Weights of a small multi-label audio tagger.
Model: log mel input, activation relu, widths [96, 112, 144], rnn gru.
Training: 2800 steps, batches of 64.
Rows from block 4, named by matrix and row number. Each number is 500 + 40 x the weight over its row's rms, rounded and kept within 0 to 999. All counts start at 0. Numbers have three digits each. After the name is the row's rms in percent of the matrix's.
# weight_ih_l0: GRU input weights (gates r, z, n stacked) (model.rnn.1.rnn.weight_ih_l0, 576x384), inputs 192-287
weight_ih_l0.256 105:470523532498509490431448575524533411473501572520513480469464442552501573481469486520523533528547528543573500485560535541474559472434547529517513471484506495529526470512472567531461588478447533500501505413541465520504520527517489505540507522549521503517550504454473460551433521503478499453
weight_ih_l0.257 135:447491457470493445558599454498469523472486535478457450474535562575551471558606492463484504552519460589603487431500511502542510448516486539425571481487536478520488515544506452533506520491428498493467527524455482460541474507488404594542481504486463515454489474504513466480529519471524497474
weight_ih_l0.258 099:535499537505529575528567503477541518438494480500495590531505533512455482491518461479471472487496509509426493436435482437546522484516542543553484493497511422479480470517523491484386511474528552495541516562391503476432514505564602473493446534460473530516494509545457514521498449456559436458
weight_ih_l0.259 121:492452504557494480510480516581555519519528521579489523513480537463494467591485494488480534411502533554500458518449500510496528565469496512430553542521472433525529511542517452558476562513445519568510455520483465484518498475539382587471517457482454486462507428484505437542507436486491509513
weight_ih_l0.260 098:566516502507479468496474515393488505510510524551494482510400488488539486492480407525489521531489467517585556503473504494489510502513522502502481587562496492494552507530488447468444473424518507542474445456534481444529486488523446507496487494505504491510487561512536464534524527549446560505
weight_ih_l0.261 116:497479487471473498498493551557479577537509482501484457497574459459500491508544540497484527401517467464472516558516457558542517493521437454572442552450454521478544448475415519539470449510480561529511508535523550517412541484437477502417438409419512441484554497458446469543522451467432555557
weight_ih_l0.262 107:521477502456422503456444548590514446559531466525518424454492484534509499512531444520507518456512438521492511515512404546473540473537529506477510526534533505484544467484519508512454523467466491481503529468551467532418547522535452522571394515562473446486572506477571442491550446464411472512
weight_ih_l0.263 096:461547515494541455435516538469515533480522543572556502553492571517526562505439478546465493466500526441506515421557460506552475574528397525442552513555461460515561504474460508496520489526449537516473515575487548493532527456509515436524488459509475481437550523429425470494452521521525553475
weight_ih_l0.264 130:422446502555442528590471487553484489511472431562500473472527506488490541469505561531493496509551451431478493528503523549563491516494497514576561510522488544492463516455531486578486466530448530620497476534476490525418509488470518535517478496481539498523422433559518472506571534471565484527
weight_ih_l0.265 112:417472455487464436522526548521469480454524559433500503471480542466494425585460522576510533516493424493559491448558448423542503560556490545495529545520444472504582529546560509450458493543484453516532474522384552478515520507500547500551524508499415399465459525521527537435438478503500521423
weight_ih_l0.266 107:502542483497507522512517557525504468502491592504562433454554549484521547534492502427579547498512523521489480490466495518543493520450463482498530528447527506487458513567466527531523448509454496521539504543498526502475490473519591461534551517551483457477502472474501452532469457487445487523
weight_ih_l0.267 125:438512500479460405532521511556488551470452477514564463460553502493481435504484532525462563535466478478488504479483544423439512450467560534488509501476539474453458549515530526463496481497471519545504485525560535460444475496521487523538479508532501496520548464507444503452427437561532448432
weight_ih_l0.268 119:562430506512565494544480447515461478495554516459446453504488527407417490480490470423534465468503492483476471457460501505554449480499510500449525515463444476487482488508462547541542561501556459498540574424441556527505470474466517501485532546489493484518475463416530514482524503561480526560
weight_ih_l0.269 111:448501460561527522446466478495513465561521514482504531457470502524522460588531484527544547536564483474496555419436479533533521430479506486457565532514468526572517529485555472520421471517441538528443474412411502536479514529405580493556386498556526528526470486512506495459494576446423486458
weight_ih_l0.270 122:592529484499492499518453502454533485477488512472527451445420498436533526518563465506549450515471512441499550496506444483508445541550563501464397534506535570458511611524457464503500502431485432493506484472436566474463438500489483547563506541516509475493450506490554503433504505532519538493
weight_ih_l0.271 105:520432531545501520552433433558530483603534490469442484507526509456483525499529552552527509495502459498457557472473490520485495477503495481548531467458524490457490515508507530502555487463513524496470483501589450437513472515548425519478463495512494511468449529489485523474591436497499533462
weight_ih_l0.272 117:533484520462468457473458573469519524545560527543593533449570501536497505454478535491542537503524501474477504489560574515479481509537477488520453495526461529476530494467423526534423480450487506472509510549489507509547477505399543533615428464495506397489530483439476462551523519499431528541
weight_ih_l0.273 119:504529495502566475542414525450520438494497520492465497470491455463489543549528426550514513477529519530506467496501449512503528473558524534555559513529505468572523468479515445445480474478480509546556479504413589492589501475485565476478579474518520445489512472500505508441452496614463481562
weight_ih_l0.274 105:460491458520526551449470454490509489510544494478521470466490509519502543505491547501604483514459526583496484520573479377560489507535506529496549506491459554567467499489515482556548427555508469531482532469447567537461459545516485511486513466460473520498539493456519579582466473447474456483
weight_ih_l0.275 089:505453458564554486486530541441524395471504500470507519429546491520506488428493472507562530519553483537429470503470518497456461515476540488513504567436517498492539567523418463479451523526427550525544526524549486429455508513476520453446440451467523500545502526436502520425409457515460588486
weight_ih_l0.276 116:510518495410446505566541482502506533453479463520478508484488466441470489489451547514552478512451506528512538496540515563475485505502496546550507491557529509489533560483540468517490462473521513523512516428554470498542493510504525477499562517504488490479560540489452439527483545512435483516
weight_ih_l0.277 111:507491480532489454516507452507484471594461471468514484480488533558509488480527505522500499449520474494478490527473502473418539479481466501403500518474483484526486493513502522545513535506474491549427442486432509429449521470527572479422541505452526444524531469516474489409515497512517508448
weight_ih_l0.278 110:457531497539583551492515484516518488510549521490441476517526545499496481466498447561429543521548510434502474455403483487565426455462531477470557528505479542497494541513470462611484535453446452497510522518476449480449487473524505461574437505429443412476488489521523536447558561518522560463
weight_ih_l0.279 109:531466501500462460448477524550504399431530479464506546539408490477488538403450485509462507480493530438478493524554501514499501491520526492513581490481480476465472548446518495600460508509472520507475523532489489453449522392515461530414442464471527522427467456469446538504489524491479480574
weight_ih_l0.280 117:470540491519506512499400519475508529450469515420466495525566482551472561539499494559443541508520501498489528395487497438504496540451470454481436454533505517505585486485553504471454446497455451584576461452543471485583469520471548495562545478448575460486482507509498565427458479557511532470
weight_ih_l0.281 116:446521478553533493474503564567441505484454506520388392470527531505464480494460478477541604510492452512482556464498481567481517415454528538472505436485468485473516540529482455489468506507472524430488429536532546489516520516564492453536531458567501487487506487470510529469513470468413493488
weight_ih_l0.282 093:442486533485493521533425472534450467479466515429600518509517567526577502468514488503480492494549517518542447457514578499544421477463467442516492533469503543539510438423388533521486500516534488473501491500553489508493451534425558487486582498449460449500576451471520570501585556545530455459
weight_ih_l0.283 112:443513482461583459460535531487489543449518464485518488490530518507499531566518423575451465582481513456544561489548461560533445532512479532458536508481512480461471577485556453464495504534483518541455505495522556523582435522505467553531431529524543502431492501530489507490539498535502521512
weight_ih_l0.284 114:560485497500509554516424534583500456462488562512552459432553580529473564477457428487490526461476439498500440450503525451482529492552472533435534470460475449533534491425506514503495492491450508508488496491537514465441505520541494458460601481512564516495545557509505458513495432559541535468
weight_ih_l0.285 120:520487465467563456525438506484552552532433531505482529492534537537524478567452498453530481584475489450504550485539496481489530534457450453501530471479497502486504490501523465525462430493436470479499472500501480584395464487482522469439469518529562511539548508462538552470481453550484487478
weight_ih_l0.286 107:456470570497508541534493532599476525513544505432449509465453546509533487462501467533505466538536528488551526477470484529547500447517491556589518406512502472523485556529510486578553564510545490532529483449542479461468501553445506513526523465463475523492435521525588546467451517503510490527
weight_ih_l0.287 103:495475526496525477474450541486467507495496511489543552447394464558487610505488406501543526557487483476497482415397512499494504528526474487459552487415563556464500534496526465504543471493495505470508497516528539466447457441457526453558500470477558496518594514527515535603496500533525524517
weight_ih_l0.288 115:466553537516515483567489574482516443535512562513470404498521526490424567561475461517417539510498438489439520579501515502531455448498523444460464442504496404579535547507463509448457454486483475482546536465551451547539514558522494512446555492522529417443532542567473457488493543512490546521
weight_ih_l0.289 105:493435517422461463506555497561480414541514603413503508496507493513493494482433515481453460528514539500501502500504529464554455533546487472478462497476492556569448518523421538449509441546529525495432569483522518523484511498536513490495482451435447464506469495539531480543510559462452520471
weight_ih_l0.290 112:488555521495465486535451508458541548534492505487496415483522523470405514454548511510477446565514440484563501467473491513566507418484545493433484501538519583554486460478539477487436501453479494531524535465555512518480532457501546536500557518519467507476537512438460551509530415468500514456
weight_ih_l0.291 129:540463421456395455589487514460468489553477527527572558486518527442447558525496440511567530591452546442538526478571551468531522545533522585518571486511512502515495566466447467492422534531474503575527539499522445550588482484511515565434524500517494465543483438406524542497549540567517569523
weight_ih_l0.292 107:466481434491565539593513466510535534507535499483523426453505472457472542495466384528535563588523526533461447478481492468537517500465552441518551462531521444541556459470474476499533506523523459410480548482535590485505522523538481487546476509497490502439520489474532465430531515494511542490
weight_ih_l0.293 098:526531462529581570526439538476525498557438474472541529521505557451473519541402420472456432444500420521520525519506518475515514517550492551520555534524520498488460603557463444480527472580490500417447479517457500486525483534505565512495509402483491502445472415415534520501485484484476527532
weight_ih_l0.294 118:509513513475459462460526507554461489464542458497560480445489518561529570546526491546447465543513456538456472444544489533524506534556448504566435443548406481490561477472553519541473493510531476594470509489497492392533514539498487509472506537512474426476564501476472455467502570506484513509
weight_ih_l0.295 103:530509522459479509510481512432503488524481510513458495546465470490497490401457483507504503535511464498532507511556604558457523495524627553604481435485524384550521494606446569479591435467493597556476509514457490518474554528531506566519567516522509491539558558481442416452544531452525522529
weight_ih_l0.296 112:491535501513407455576475500440484455580458520527489441497475502455524510472491505526516503452529489523468534464516511513491445473515474559471531586467501558491491485579600396505445540438522493451473565511505489516432513519557505467519437516484439521482495526509509535429481487483481489506
weight_ih_l0.297 113:526479443474465469426446488534426586521476528526491483531488493522503559545473502462485467512471535483463486507498452476500470485448557492529517469452512521549453554488522525510489497554528480502538456542601505554464467518497476498419511454491516521454520476485543480452535468502519505504
weight_ih_l0.298 094:529559530461526491462504467518525372476505537440512483474533494456446519509547487508534543510528555560484557524576488479461477489485479548502546557544574447551489478524575503478498513473437479510566493450497528551506528509492502526531470532517496520505442493445519486556441453528475458568
weight_ih_l0.299 124:388470493472450538490472579540533564480518463549536471496485510439467434473411469535551506486520552522528481516473480476462458419483502495506474480551526534468501575474492515484550411509545508481515514516534480566402515499521600546552546510531456476590549509488485518429527408547559515518
weight_ih_l0.300 100:434491533438457498540506535548503474490517474483604546399480419474481473462512505535435456503563586497560494544473492512484518493467425564518566495550509503526490527458461451483507562536534402457365560509458443528523492469489527478574531500437430496488518537513449543480514478512461461518
weight_ih_l0.301 114:492526498499525584544461540546504468487429501455517485542462562458507504428508531466525515522552452545535471513473464483553551471542489556481541450527528522470568488516473421538455489486438481471525482494472485532516471552543563547507476439468408434487502500535509483546470478454420471556
weight_ih_l0.302 105:438563463480549475473520547404553555491449563513457520470560569518497491519507473436500575488546533486554449542514492588490466498403497506500479482567547512524574551427495462536465573463474514521486557477486541435460519526460537473495451483521461522569491496469456496461537457568494431504
weight_ih_l0.303 122:416490521495441523498460531447543545546431508467497439516490521434499504542482492381539536519568505484537563465504508461533438425551571545429525468489525466491500539479514492526407460524436482496466490581528587516472526486488447534529520465593475498506500433483560539458611513516536497522
weight_ih_l0.304 115:537512537520528554509504525499510527543529484557485555449418459448455496476427435473493486481534511476498491454413455442458492468508452452426508562506503447500463415453482545499474534469490536470569490466539520442530525486470529476562518452462516483469513501500492527451580469506471545455
weight_ih_l0.305 120:430511564458484494583495560447513452495480442507501457503491473490511491578447445529461465511458481489470520505474552584522535507538531565462483514473541535520494515545475450484473526450485544598483516515488551501500478546509503546515469533518479449540572479467496525452527584532533495515
weight_ih_l0.306 104:448469496446489521528495490594468483491459483408532454440563446531482513526521472574525478498508414510524490518512511476544523530543592587494440422489464446483531527465515506462499527489435445478538575439474460502510500460433478528541507479499440494478432494457529485545469511434429524529
weight_ih_l0.307 120:548540525455527555519453471566499497520476446475516473449466527487574511411423475530566471522550502484455479463511493549542457512492504466520457490525516486476533494514461425513496446498477529598513501611590542474555485498508471518457455461509505488503536480501496485451469505539432539510
weight_ih_l0.308 109:505498574473374512627503523590506517513464480597521529479515535593543514513511539432549528547520452463498481525550567447561505559563429557473541455507553418437512512540549434483413472502486488439541520502522455512476547466461548521551481497498443492476498500478509440475437529503449579537
weight_ih_l0.309 116:447458471521499472404462483541402514530473562509521524516500478567531538536480460503527522514505613499417435477530528545441546457495429434429486444453482542514470530464425553543512524476466526458460501492532468484544527557518490493481512474467550519451570486503494517555492457512479482503
weight_ih_l0.310 094:515499553497524477518514472528479492481485405561489474519548502507516493456503506504545403558506500414500462508513549473515468474500529454444473522514472516561489481524492445555564407501472509494509484515494508522485533502504481534486517534499459535500535523576480501511502473595496448492
weight_ih_l0.311 136:474470523518468466527483462500501513487493482524567453481426535492523544472526487500559551487544491530468537474521471451469493472530557487480570476457505499497484500545474463466470441527524498556501510486510490491471488484502421549524376559530478493438519440400564475513591449499410496501
weight_ih_l0.312 114:446508538429524538507505480479551430492588531483515481514454455535509498472551471458514420501512456477523542544487517554503534453523594521524488483501513471520555429529577533518485558472445540580441474452514489591592521479481469503572491441470540513485475498527450480442543497552553441539
weight_ih_l0.313 101:480522459426455486523548508558587539510462471484525527441444561542488519457489444550582542493480577484452564479449494448481533534539559548562525394491438515592516540483528477395514503514525482484504513507481564510455478494484542444504531500439493502566461551445544485509503459475543398436
weight_ih_l0.314 115:566509446546444520442543413486605440469545514473484521515437468481487588519459470510598517545442430449518532497473534506514527506471505471458485444473534480498489602578482493461453521603459440507486490464552548450494422528536432533537549513482481475496499454476531573444496422462523532443
weight_ih_l0.315 114:488454524490500478491529492505558482500446523540506542503534472478527529448418508548476499441494476457566486483461531462435523490529492480468550530494438566523600471498499480523451517455499541494466544510514495485462511532483553550566489527513520518551467483506514458477479448458528475498
weight_ih_l0.316 139:432507530462490520555523557474504533518513444560503442504568495451498533632478474520477557441480514512559536470470499548538505424467510540422563598540484581559451479475483455493387621487526562486490511550497536468504493442526519518470486527518539487435530478482479477456496500497523546454
weight_ih_l0.317 099:479582481505457517507472502477506470463492446461503511609431564474455549470535474457474500502550541501415443542473535483470456474521557535579498473466508459557508530492460530460477526520479560506517478418463522642532540460485506487543600452379507542507516476553538495501546540444520504490
weight_ih_l0.318 121:602560558568498477499518435540457574534459473500517484503422505518458519421476446502413510480453527457479476524542517402497508534526442469475507557467489505432487533547479529468519547547519493513578530552623545461487521502502461540475508422574520494462570471526492502455514470555421546410
weight_ih_l0.319 103:515470479492452453461526440517529461489500533488474497456453481527496456469492452414559531563445490517457493541512487511536505487562394506488523547530442444520521487468508451510473403451524466500512459535579543452487531545485451496538431502510504521502497522438578534536503492507490593525
weight_ih_l0.320 114:489562560483507540453530481506536534543516507554526476483527509502474512415520526472536483560532479467454486510436498590511543514530460438576503565446475506496492519503512470570526516456505560500472530548504530502487482442515489512513552507563505538480496478527498538465553470513566465494